config = dict(
    model='image classifier',
    dataset='made-up road signs on poles',
    train_examples=122500,
    image_size=24,
    crop_scale_min=1,
    horizontal_flip=False,
    targets=['face'],
    num_classes=12,
    arch='xception',
    norm='batchnorm',
    activation='gelu',
    padding_mode='replicate',
    depths=[4, 4, 4],
    kernel_size=3,
    stem='single',
    widths=[160, 320, 640],
    loss='cross_entropy',
    init='torch_default',
    residual_init='none',
    optimizer='adamw',
    lr=0.0041,
    beta1=0.9,
    beta2=0.99,
    eps=1e-08,
    grad_clip=1.0,
    steps=29900,
    batch_size=128,
    epochs=31.2,
    lr_schedule='step',
    warmup_steps=890,
    weight_decay=0.01,
)
Rows from block 4 of a small image classifier, named by matrix and row number. Rows with one number belong to one channel. Each number is 500 + 40 x the weight over its row's rms, rounded and kept within 0 to 999. All counts start at 0. Numbers have three digits each. After the name is the row's rms in percent of the matrix's.
After each channel's rows are labels from the 100 images, of 14976, where the channel reaches its highest value: "strongest on" is what is common among them. Only what is clearly more common there than usual is listed. The data: made-up road signs on poles.
# convs1: first pointwise conv (model.blocks.4.convs.1.weight, 320x160x1x1), inputs 0-79
# convs3: second pointwise conv (model.blocks.4.convs.3.weight, 320x320x1x1, transposed), outputs 0-63

convs1.38 095:507525501560481517533482494495486501508527386470536509505495501498431490543470507503509459517525566509420498471473393514432453463535460499448450493526484472449509458493518505502498584469525479443474497492439474531500505521565552480506494511
convs3.38 098:561498523545511533529500540454630577491498530421589557475565477519456440430483518509506476501399507542491519473531538463525559512506491508450494473489498484537541529416465522514503505491514439
strongest on: purple face; green face

convs1.224 110:441456479559484498513500469547532488439504517525480562493534466472472482482466527487556553492526533563453493467412510512452487478506496497511487534528501584434546451485526588457476529539514476512510534484463524495524459450476575505488481496
convs3.224 099:482527507448523443520512518490487470518482501522519511515483454462491558523488468444528528509502537463600478491519483511429536524503490547531577527507474541549529507530423547567427501532520507
strongest on: yellow face

convs1.217 100:488509492500435410437484535495492591485501460578425512446447452509485553453548472520482506445557518562466467494525559469433508543524483563469487558547461520428565473446490481518446509538468462544558467458467491524565509510417457502542569466
convs3.217 097:519525473519524447512558520520527516481395473455515461455544580446554510548529519492520466536450496522507405458496490504430470541482502485386551477489451494469490494551468471491468531564530492
strongest on: pink face

convs1.105 099:456486528441414527535482536485461488533483497366528416465503556536487493508553535563543515482457449436502432493484493550492504515497540555515494559446472544521528465493550505445491471484477557430441478481498522534443404459571528470506557498
convs3.105 102:561523514482496500509478532547451416575541548508509433600436536470520518488503533436417467493535505487455505459392514439474532471554482552517475357433594486506426562489486487509490443539481580
strongest on: purple face; black face; red rim

convs1.137 090:483465480383505508476466436495485512569484581462545414467449529488502493502529504494510588483491519445486521527440453544527561489476470550552492527435504398502492595543449544467469534552564484494515462506505479523470500463489478445532539480
convs3.137 097:463530504498532478475518542546579474528521519536532426524537543527529517474495557496433464558565563538564514478540546517467510494380519483511509459579523498548569534504483440579546546422469575
strongest on: teal face

convs1.71 106:454465448504544563471533489473466544506438533511492530533437460450399505562490548546507548552447475497489494452454446504535497526458565525515475473532515588436538491453572564547532519529485472527452527498470571501506526536471406432512543482
convs3.71 103:488522452550508477515546379529423520481531565506515446541519495499492517538568459432483519480494570453475541477474541480424483476507446503545510444482565503561448527505538534604452551515474467
strongest on: green face; yellow face

convs1.198 101:477432471581471486524521505511517517464541599512457539524549520490552512559466523470519601505520530511472525634501461457530532525557486483470555492456542485563491487559538518536494426524494556511551509516506477440515501598518459487517470477
convs3.198 104:527528479441479561468525489526442528483542532479500459536479518409530378523515557511525523481498521496438476515588461536551468507472459487405492482534495330599546438534494472534552544397496483
strongest on: white face

convs1.288 100:503467552434517472479492547477491547474494486527539537466483460485506512491570506491559472504539439571567529497515452551472480478410467490553515554477554491491551484569510504420529452516402455437498494479482449501477480501501473485506457454
convs3.288 101:457518486538514488534436557484501437592523475478476479555518513487426530524502542538509441506568489503543448562469486543513571439474466560501474486518457530483479499452534398507512528479449477
strongest on: red face

convs1.124 089:473468521546469510517570515511514448513536492457549457494502497496500511478471485499441496492491490548508482503476482575514401550539467462550604452511550446564561486461502386429455472461483496445493493509446485504479536449582511468506506463
convs3.124 089:493456464483477510497530513522531518534556535488490443527479505471448496516530519423468538554602486523479583433446419468589481473422515507507503456428519453570466493494537443496563500451504518
strongest on: green face; red face

convs1.130 098:411459498563497421510505526480558534500480501528483476461608451467523491431490461501490469477454534543449493501478459557514466502476461514459502558534541485476501408540415581471469508539555404523524469445502497524502509555460529553498512475
convs3.130 106:543486422461511590493473471485445483463607512453446475514497464538490519520504510501487422522488479480546464461453485520523519445528425520550517472497493536528417498581425471432453431435532511
strongest on: pink face

convs1.158 098:583543433542535446467446407438461563466494476427412452537562466509591492560524506424509513519553493513468471557457493505544559516524477472450481475437494559540529557559508435527442529489401521522456566529526430495471513509554509514497449464
convs3.158 100:530466470574620525502524545471475559532514526552516486471451496476503475556532553503488584506474514550458440526580426536535483531487492494520514461510472484555558467512540506502546529483518517
strongest on: blue face

convs1.82 101:580548546481500511492562498518508564515476562564554584563499476501548520414456518461474502436480532478549483456507453469524494489554456457546536476459496446550444525576554506438568542515441436495530494502519487488509522471496476465537466485
convs3.82 101:441460533460545546487496534539526481517475472528560486471532489535530469523471509536542550542479445511513566486483527482523477488488501467570517602465522462414529560449479577412556412466513442
strongest on: teal face; orange face

convs1.119 107:520525444522483447558565478510464481523508457500449534483466490575482470490509450485539534549533538530459474456428465506531516499493515492460483456483490571538525531456489457596562499558502523565527452561455454485556475483520461502498581442
convs3.119 108:519465522469456543484403559477496472465479519517515499519524506572494447509451486519462443529490402551472549523491532525519521481526514517451519543525508523396506553591525483362627456542505487
strongest on: brown face; yellow face

convs1.267 102:543525460415461474406502396525423541509501564549505454470509511440515474530507486529540593514561501544507516570543561441476564540489421516537446500462499432493491584503463490510493519536481496462491555485491457545421449511511490511458532523
convs3.267 106:481471465488542487522514506542558518462528570504583459525556534523609498404530508553493488462559520495547482500522487541478506504435485468551556481512511526524543496518526500540526507442571528
strongest on: teal face

convs1.238 105:478495550481499524472546569526485551428557406459488439474570526502486490510510458481537509466503554541510497523504385483504476507553501538470436508559563541475448517551514442489454527448511432491487540521496424553490534512546513624519525478
convs3.238 095:510522532458504536524484496418583503548507495500602531564554502473481497491439570605557444541470484482486527518525508515511506450528491482439534533553489564508533518483516509475467446448483481
strongest on: purple face

convs1.304 104:518446463451467447469395475521520525527481512498465476443559550475502526468462508535541575477521586446531527537416495484477513457515499528460469589515501483620494474486524418515564483560485482488566486460492488452534482520508479546511477449
convs3.304 108:537529431525508470485524476533502505537421464517548512454518499564531579435541465400480527430577571477477480528471464469484493520480439478549526503517554536531462512477497506492529501481510504
strongest on: white face

convs1.11 104:566527458482527580473479476505469456525489501454547476565479529422504481520530556476457578508580441503467461510569540444515548546488510475564500505459535466526576603527519493434494499597522417468445568476535501535470436499511484506533479553
convs3.11 110:487498467513461558439478531523484523526532470523519434484467522534473520523543434512507495519480469515501499430496593573538583474528530489504506536520465526513503466480481540510543489434427500
strongest on: teal face

convs1.80 095:519489479473479518478457493431477569503497485516517533578434509523475482489527538530542521500523495474482485509486427603430383482583558483497477582525505493530514509444496507492556447512483500470512498526467453547467513481496507476484491483
convs3.80 099:426438456529435550513481531479507506556537534480551486457512523553485458430474386449449473474543452539519470424477521531530548553459487529552502510442494524494537552519536478507533524491491505
strongest on: yellow face

convs1.272 104:525501494502447497572422491453510564471405428469512513478449550548469520481528548494558515517488495383521541476474519536511453566442557498480491449517440513525514504507509524439482561464494597489488536513494499516462500515545494475492567434
convs3.272 096:475506509496489445514500490517570502565577419516517543430545487460435538521385493459456510539535506505517541535504428483461426519511470511485498450440453548495545486497508580465502501531462527
strongest on: black face; blue face

convs1.283 093:417542534485483529478467495542455500565525531339500503509521571501430489483537551493557563508498506522480451495484508466484518568533481455542478523480449497548589524402435434585440544442447460453517479522452535543526492504448494542497489480
convs3.283 095:491439485481492425510461506497522534545492488603476503548511553590588491480491475488503532483569501443527496510551555563457442459522487436438445530489525499517470536543469490471526528454530489
strongest on: purple face

convs1.275 099:557457483455500523484461454508509516478528493466530464523516545417521537445584483481496503488538534529521514474507541478468553537505547539542522371501509456505568459463507500420408478566461492506556472517471484510434523499488519494497487513
convs3.275 106:500464513549403512525486489455521456560458456563516508437589519535484479498495482510531508518488466453580476464462547566519532485510521495486502544436463491429479558504510467483397477490462532
strongest on: teal face; brown face

convs1.60 109:517528518498506549460466503559519433486499516501531468493471418435538540513468457538541464479559487561519508499454533524544549508537472451527574474513448437563474474496563517461500503552446525496510437472507500558435524423539568503465474492
convs3.60 100:526538492468509521494494561491429479460489458418455499571416460473480466459508546469505533488538521503413475528515373539549595510414454471529514560559443498519479427522503492516531512507506486
strongest on: red face

convs1.10 103:526545484494520475537422486496542475568448478499460454497463502490422494433534469440481547533590632502486546512480495475522496488497513564464512466518506536542502504504558421564518517478484518498531568518482512509451578527515463479558500448
convs3.10 107:545558516527577463475588448557504536467483502469474500516545464519477529573493522600540526504504478489489560505564458581478453572536467534447451488480454426447521493588529517511430551457592506
strongest on: white face

convs1.177 109:484494502532465461520502552491460491542515484481483467521515440503488459522480494510491519491460564522494548442481442529486503496563488572497547502514527509517502494558464465519423514472513471517390555543495476544508520468491545521532481527
convs3.177 093:486455497432487459479479463501430544451427445474422461528428502512548507460520473462522561457501528472423449538491436525509496546497505509565455504504502444539459507511482514528483506593519477
strongest on: black face; blue face

convs1.157 110:448463533414517533445483558546574417490490464435479439461491510474467456486492479497425517439469484484484442540465472577527494525468485579513487579480490546461572528402468512560492468509554555440524526497515476488538498537500499502503565441
convs3.157 094:507520481479492513511476460507423411457516480551478378523528480481490520515514495501529498523491593436492535485461528525417502426514468561486497437520570542575443594455541466607493457521455522
strongest on: red face

convs1.28 107:546510462550535494551482438621567469527516532490489493552509516484507485470443425507456494446443539489524521556525544530502484590514479527494427497510559521500456464496480449536519517506508550530490452495467513503520498418481482481550492484
convs3.28 114:445525496516415551482482509504492422485532473513467502506485522537541518495473471379487560509516498379495469547518583497518562541482441548508476447542562521571508494454532618521461498499395464
strongest on: green face

convs1.0 099:489439527445391441526496529497518581467500559519483489454490476520513530512504511558510505456472555442512507483487531536483503529491512505510429567465492526532405421492519506463497538534500546550495512437561526484480493566479511466449518505
convs3.0 100:482534425476475521465473477497551525510521480499558481464514451535498532454495509504597496453493493509563499476581511570525483478545501446488461522496475559532521537488522555454494535489509506
strongest on: black face

convs1.210 107:506549474421484486461438456485464502566497536422437484430502555526404448531479434504502514490477512481460402488496521530463493580491386522487528527520454531477449485433460477570514489444517492515466468525496538467440497545516482490479568439
convs3.210 103:458483507511470489495491496462483490568461457469555478481460425501489490518450476530569455540418468595528442474530440536495528511522543514487507483486409516509473494537517468492511494530519428
strongest on: brown face; purple face

convs1.285 097:487557490427538496462549509480525606479478509520511494503482466546472521510498539479461466526554522524518489554415518540495496533524514519506513528491441526532430491500504473480448516474574485557503513428530493466519506576495477462545553410
convs3.285 088:486507544443471492508473518562432612536523570524600452446460555522508487471475489528435479499512456574434490501484512539476446532515493524508532488503472527507502460527524583463481500538481459
strongest on: orange face

convs1.187 108:388462525470477495500497520541510583458486521476477430496513523499525504511573491521521500476540541389505521589455555531542526526507501510490479592446514521538529553470551468510512477518415500541544466468537536466506507487505421517510532483
convs3.187 093:548542541473540478466503527598497513476503456443478543503494474471547468478514514529494559535554451516573468606539505480525506503505511494571559507486451533471537474541504492502489505543560553
strongest on: black face

convs1.244 103:608437481580473460523547454569423437536498501476453515565530485510573474494451502483471589475436516516471543570508481465532530480532518518474505487478516518543456484495439476487501428543461490544507507533506436452512534515530470531553411519
convs3.244 101:457518530535474560516502514507524420483465522569472588476524533588484502514493490488410488476531451413474469490456564443520513435462503514494548441509525546466527538374567530424446585522519535
strongest on: grey face; red rim

convs1.319 102:527463488499521530550415457466539521497484444537470477505426435448527494461476557429509487473503471516490570476490527491461469510534495469495548539522455546518481392520497557472455504472561463502439504516530405492497613527431536502455506537
convs3.319 105:561442474507528529496492537450512501525559499510499519474469505522531543505520503427501457540530536481524531461466446490597587502474478409560566393499539537552537521510445539543608505474608538
strongest on: blue face

convs1.276 100:587526433519517508513545462506497565455452539521389501547537562550533546511595510461519496576526488504494512601431526530548519530480511531554503515448459557537446572487462557516479483500493419553547497565474517536458468524473457489471567482
convs3.276 113:482496491531524581511484460508489386569458523579443504478515484481513507466456489515455515475488555463475506548491510459480504499477467532506513460477518513497482519439462463536438468468474547
strongest on: grey face; blue face

convs1.35 103:484460473527501429543542455542528564551492512552485583527498502485505527497477504542523566534515575500443527466545551468521472510501544503425482501523538596479494506479495457523523440564443493470533454543518474430515487501513528497487475457
convs3.35 096:477435570468460461497415504541459471473477469478481528536465527486477515599560555524501442556487434573463466526521470464463483438498586499427499508544493483433473528512463454473585484481496514
strongest on: yellow face

convs1.290 110:515545477508470468495510475426461490499407526506495539480514511514430435542504492478436486465506444526459430492481473532485491476457432516585457454516439542451459434479513540439476478523518507528531447507458528534472476458563483468468502531
convs3.290 109:459492524508498511529544525560527525517530546443532436515569453498529513468504486410504532480458510544510533477521495511548456492523499455488503486505507507504565477458493474514565449553527490
strongest on: brown face

convs1.77 111:482492521468480436481496510503505545509491450516454497505468486532471521460478488517502439421524597495507513464548475517442477574540517543475444521560492482467548471493557457475495524531483536531536586509495477534530566433437493444464511514
convs3.77 100:577494474504537444523599438458498505508428564443468502479519522487535523533523506519484544505475499495496466431459465541434521508509484529487505503503512476433529524567485396493462506562525447
strongest on: pink face; triangle sign

convs1.2 103:451504507521491525488589475547471526531513553467464466519457573547537466525516473546511530504494528504499452534540508453487447529491476553570463524494464503477482496410499579583548519456492526471523416562443532534493480525508500538509573491
convs3.2 112:496501436486548498531517454535512459529515484356513460513550535522507555454483497437430466544520548450577451476491521495487526470533422535518532420490536584540435501529535458485427457439516464
strongest on: purple face

convs1.3 078:504551530444477508487470513482490446514548523407563513533469525532453534500466515508491514441526491517479505494500492505523400563517473467520506530566513455444537511514460466541406616425480436447509446472435520538494517506478479499478476476
convs3.3 089:476515446446463475480481530513434530509545475575526474476486532535569472523523458531476484527608475483526471459551492567492456452447543520439538514540478509524480539632526495464534526505510451
strongest on: purple face

convs1.282 102:500604489511452486502463475584513490478519536385478480447512520515432459520474498575552516412446501445475486467521525517463537567512457476479527440464456491515491536490469431523486511481500483526497574495540564499503600509564499537478540470
convs3.282 103:507497538522474534505501514510478459575566439552469510446443478512511481550396439490517494513476449509487506487495475450499549516516512619494526490496414510511533503472559479453537522566449497
strongest on: black face

convs1.46 100:481507485504425459563483516515526468511493573466517471466443525467546473522461518564471508529511486439549542539515489537462490475509595493500533521500478517480468467514489524397507469504480515543489549486545485445444529524513566480477563484
convs3.46 100:538490444562455526516486484479556461517447461522484509467506434514516487469503468517614471491520475530492529517557519527502509470512490506482583505541440538470489548461522448462516510498534523
strongest on: black face

convs1.76 106:456556535542495490439448446449444543490448475407515535403538511541489571582472506539516485449483590514503493526509497514531512449536425469493471414575458485438510464453508408481463543491472451447528478504419524568528561445455450507515507495
convs3.76 108:464476511479475501476542566503465553451470455500503518497445443538461578538515482519501518512426550576493545470517502582543538543541547437552530596527410514457538466555455521492524536525443485
strongest on: purple face

convs1.74 096:577500498455506568493476511525501479504524460465477477473443447482519521537548534494430492528544435553495454502473484472559440526472491475480556543484534459583507569539520494522477478488484434523428503467493548538505428536580482471551446529
convs3.74 113:513482428528434533480464459500485504532480445524457512482477525528471564541552481461468525525481587479517492476480561531469467516519418471533478536534521533595523488485480552562492552399445513
strongest on: teal face; red face

convs1.314 106:480501512481502479523454491439480499576479452518495497587432522532526469465496519473507554509518508476561544432494431553494425425538526488530516540508561492472534462482507530461502482503513568493440501557525416520460532486492548433499531414
convs3.314 104:608499525509506426519514504514467472483421466476441508538493461446459516534497522492484562477456487412558585518489523534462444492506511480501481557534536485522473523434502506554406465443477546
strongest on: yellow face

convs1.220 097:484582508475471488475462528519551454476548448522526536516479509530430492509521492479484455503505538537506559494423498501522444519458508534515493513489526446479476450520545500369489524494443535484459560426483492478539516435574533430471495468
convs3.220 106:451458488510507469506529495526433520473488522526515470478457484491546480561515490525505469532464459515468548468511470549547404542512523452490573463517546486458523472585559540439532574534540499
strongest on: pink face; red face; green face

convs1.246 104:421461473548473449491531463493506548439474524468465534534505558493499459541493576559568506502465528492463522596460516569549537508457488524503529525482501520561492456480503543492478484482471508512487560510511465437493547544522405545456461513
convs3.246 106:508494573535508517530487602521484408511519430474500519428500525565497504501461473404476444526498481539499494517471570486487527478519497511525521509466497540412536507509524471439541454543483528
strongest on: black face; white face

convs1.103 107:454489557475494488496424544523501483459501501449499480510430546523421508467573469507483569482512607479483556550499529534544461485501557509447494461490523529509467507511546513521529523494423416487502567468456517438511514553508440494497455428
convs3.103 116:530595500559534457568461545498504451490511480524515477459516491489561516554550494539512513507471477487485488481517470494483503550516518516413549430497458488448506497542496500430480572543577559
strongest on: purple face; red rim

convs1.120 106:495533467530648495478451437498511442517520515521503551551437462480512511485508573462523544495502505428536488483559516518517520431473496463530503500589444558489471481509568506492485501478499446550428433522442438515480570531457448493453496504
convs3.120 103:565459474501491566524494510464537433494519441453507525495480497443516552560514483526480446504539547498458483464473490484548498497478505440483546548433507473551467495520428483574511460484565508
strongest on: pink face

convs1.313 099:442445494498466478516556519571440525480453448519510501562459430525450498513469482504539481488505529442503513508606503563524547494554557542473539516514500483524494513527560460489466497506499512524543547466507514547498597492441555512481561505
convs3.313 104:408497491491460506490450442519530482514507486501513466488513455541543518533447413492452464497534539439529506573541517469455502515476508484530502564535433547570502515468525500555472454421500578
strongest on: black face

convs1.188 098:449479468456547534550447467524496494527516508487552535536480449516522468476526579441521441498446561487522518528504470500495522493574472493469537484499534412525482558493504502494446406540477524400513478506537489507499600500525568478511478520
convs3.188 087:518563512575509474496522579559548478503482493436508511520535466442521452476487578540450534512490529456454557513542389506529460555477524511481555570508501497447644474473505482474490481536539435
strongest on: red face

convs1.6 098:588537419479537484496472421496471507509525546474444484576548480512569451513552503533483514484555486534479447558499523531512505538521504514525467477398453539549543602530495489520474545546407502514454537529444462523536460500530460472539417468
convs3.6 111:483503523466448440489467481526541407413501451486480524454543491495545472471407464491488445478532488470495539492474500476441511494526501549463526520445527548482489485512536464494501489551482499
strongest on: grey face

convs1.172 108:536523544508480494561494513509520449514511504397533471488526459399478507486514443542543491492566545557507518534486535511464538435582510433544493438488477428589530536536496507463482508526458473481519461467500467514474419446544520475475450508
convs3.172 099:526491482452546531518522517447435461424486481514447456553444467446503485562514542496508534521507520560362525535526398545531501468501466530521531468567441429524456508549501490553537551503503428
strongest on: teal face

convs1.311 100:501482458489468403440464467457502509471466453467529469513511497473494522474532459448574508519492574522502537410517503494497608514541550509509505454493453492462565502558507481511438524491444510569484546486466442484573554480474532526500544498
convs3.311 103:480506543542462539509529492466465467481499434480462556507425403473482502438517550485477501475566517551446521498425422481508535485531570485583486553487491519439496529471531491469517488483470470
strongest on: orange face

convs1.89 105:424476496409426471521418511450466489489466502470505489473502494530538472518533568522541495462471523438484502515544512527480485474468506553480479485497476523507522525539576416419493505531546525495435547483524477506499474489507547536470562525
convs3.89 100:464484439525448480458466585534508499476512448494515550401526445512506477505481505470571482492467519496477520532559537558513436469505487435501547512559458469521506494508505537475560507506476521
strongest on: black face

convs1.67 094:511444482476504524558538493476531454506481478479528490512502487532492440555428488515493433530488493511439480492489455510428453464522490494379576450548494448447483503505496468483463527482534518467426543468455473488444479512595497550524482558
convs3.67 093:431575541506501561549473621467577472448491526472500571525587462563475385529494547549492532486442428476509520520554618452476551547511501535488490448579441480443503511525511518466457511525467503
strongest on: green face

convs1.50 101:474465477497507467492539484415495484528514521589529467495399419498468522511514569557479512505541525494480568489472513564518464490470512542509471558516471485425492479443507495495536485579522503447410430480543509492473538486479504474466492430
convs3.50 107:553446542454462476487516475438428512451471451510451492501485444447470534502497465568496534498530461520492404447458441458508543491563563450471476558523503547483520413515476469450516471522540436
strongest on: green face

convs1.287 107:437585466462582554508475447500532498437481574528476510528481516548536456580479551452506475485482554487529490542444491429493500490493480498530592413489482565505433457551520476490471505483572565511448626521499479470530539439499475555507491477
convs3.287 103:553564461571459573506496552428568432501517500493508533490524455549491522516482557554499508520493495538616509445466524493589567515521545462538501534484463575469494466416536490500578519495562503
strongest on: blue face

convs1.34 099:552506510531502572541593488516439467522455483420510490498519541501520582464573535486482523479464497466464563550587561500433494519438487481492509468514501470501505548445506499463514562468491491462490484479436558532484500492466439493510519473
convs3.34 105:451462496539531594463495519538472451559485533427457489509513548549496462503514469484525507446546449429550472448472545463469511532531521473473406468430547472503522501478495448477499518473483485
strongest on: purple face

convs1.206 094:536541483505571571542502478463491460515470476457402536553559506546536421505558549446381527523501518460491554504554515513539498536504493521495518544493473548468511499425531547524463517412447484508492469535482426514474517555445515531487545482
convs3.206 092:410524414498525453477469520481499528529536505531470458483551494506506483495499469450476529521538503415435511493536485495447457497463449496539510535490478520498531548479498519475517547551471526
strongest on: blue face

convs1.53 107:564575486585535552564543542513538531512531435503508530522442429539533485491501515481464432445374473494474526497451468502521465467439508483498551525469491454492486540586516458475575522490510516490517406468440483571484505514430442533516555494
convs3.53 112:478516479523500511531518567477436539441430554513515470517472502507526475511564486582538458485477462582448493434488467508588483546509555525467503547497513437426453496529503476449571563565510429
strongest on: brown face

convs1.117 107:518556453488446509547446479563478476521513540406526455522574485535532526478527519573425516511505531508456532482565548561494512462503535460482411426490523479487493516526450456500498556535455463497497549496492483466442455465532548528536411533
convs3.117 109:541529451475514609460501515529484578535547526532519495509499530533470478513516504543556540512498459474516463497503552557509483495497487463525566536538524546450517540504459442463518518445560578
strongest on: black face

convs1.212 101:578471480546534522423564493495500492497496422505563420522505485467495532576537528523529477443483518527484494529425453514476445509521481490567471520507544464471505529490555456443430542497478493527489499425487523496520491463466401506513533460
convs3.212 096:448472482518566487434464548504410562587576491485527464441460482526485440560513456583508457526502470551493435413491479502505536527504532515495511528451505502439476539506488400460511515545555497
strongest on: green face

convs1.164 104:478527494545506471464496416499509531528523555547535504481505498521426468473501497538461458475522439492473494491479535497468499509518456528566517542472447399530459477472515582424478576538514537488561492488460451558443499531555549484521449526
convs3.164 110:484499427458409490457477488457506541536451495525459513525463510520428544539471468518430483507498507437491519503396544451497511506474488548499492505493485484501519414516522498493467512456401587
strongest on: teal face

convs1.21 093:465494504477513477535602541438491462504478511509445546467510481526449538526533495484539451536550450545488511456410543490525452483479500513503450505527477525500470486486510585484507466479547511488491500555536460465461403504510490538494518436
convs3.21 100:593509544493573532495564499502421470549453512486443464500438538515467488484570456487549507470494478553540525517483535463487563537489527528504486485496490581465513482407468478440525499448518536
strongest on: blue face; triangle sign

convs1.65 098:565441527430516466451508557509510573523521555535528529532495479467500510514519423474534498455500458532498454405516545514431417550447512502518521499509436527511516545576509528524463553493464494536457436473413475502467481495552435456511444459
convs3.65 115:532514490504481523512480520486440485503489458481416523487459440477492615511485445483451491551544532464469482486483474484527567499463461456528582446493497577519466533487505470540478520526574600
strongest on: green face

convs1.316 096:440552519525520558496503456462562447567562490552590493523447428502508462496513576520536460472521514453467551535457494508518494511519527475580501512547526455447533509515530451456502594500530521526505452459499477485474532484465412500527481488
convs3.316 092:485413448483418530423476542487404547524552475495569479428473520441524487484464459515520488510533494476581449437473465542530509482545535509493526493538492488488479460517541504490494492558531467
strongest on: teal face; green face

convs1.243 103:541419500546545509448471498530516437511536509536510535497505426448474456533491482496416477482513459523472482490524502519519451517507478569486445384489498495505491498441505487479457556500515488517433471486468480488500543454556544541496493529
convs3.243 088:509492447479442547497544458488391500563513538598525468443474503475507574588538440494530422506518525471468481462476447507520501515464542471515562501519521504449420507494500514517471495468426475
strongest on: green face

convs1.19 088:541548453534486469471456445496498476496485468488434550439537510535419474410505451556528554517490492510477490515517535527458487508465429516483497565531479480466512393486420476576488485502491457498550467542453500503567483528481468544492527511
convs3.19 093:539466552468441439503474496465520506454464425481523453466558586482539561494542495541547487493504523566484452453458472501507521449543534520444479533499569499495456468501459460511542446531526526
strongest on: brown face

convs1.259 081:480508548438504489559478552426504507493530539618535451429507459506497516503490543476507470489571455528577525535504512509542501481505472486486500464500454493496528493462481509469495429557486528406500533534495470463477448467562564479497471464
convs3.259 074:456506472549567520500481533526526520514534604628573406497528525520513465479485525505483469481506486479490379478467440552474476522451465530465530532492541572560349462483518512605468567510482546
strongest on: red face

convs1.159 096:570525398496532463473495405541446548497516527511543525554504479494505491470511460475531503473548499536496509572490595496479469544522501510469471438519482503524553547543460449538444553547437527503476518516449453506530472455625476508535452515
convs3.159 098:522482494503518540484531512480411568619466560537512451521437501458414539590567520537451575521558513542492484493518449446545471492424493450531556493520456543519508513516469512491489518479498510
strongest on: green face

convs1.96 097:521478504523464447438443520465494569478481538436512552488518500467569479479536507513591506460538545530488503494568550520435553502505461502473523565517470433558528485481459486513543512572414544526492499448489451518526512466538497517522524446
convs3.96 101:468457514520509534542454447519435560550445508491430516521470447492458486452580475500452499486557476512478517532453497461509540473483534497509499409471530477431492520494606485423491547462516453
strongest on: brown face; pink face; red rim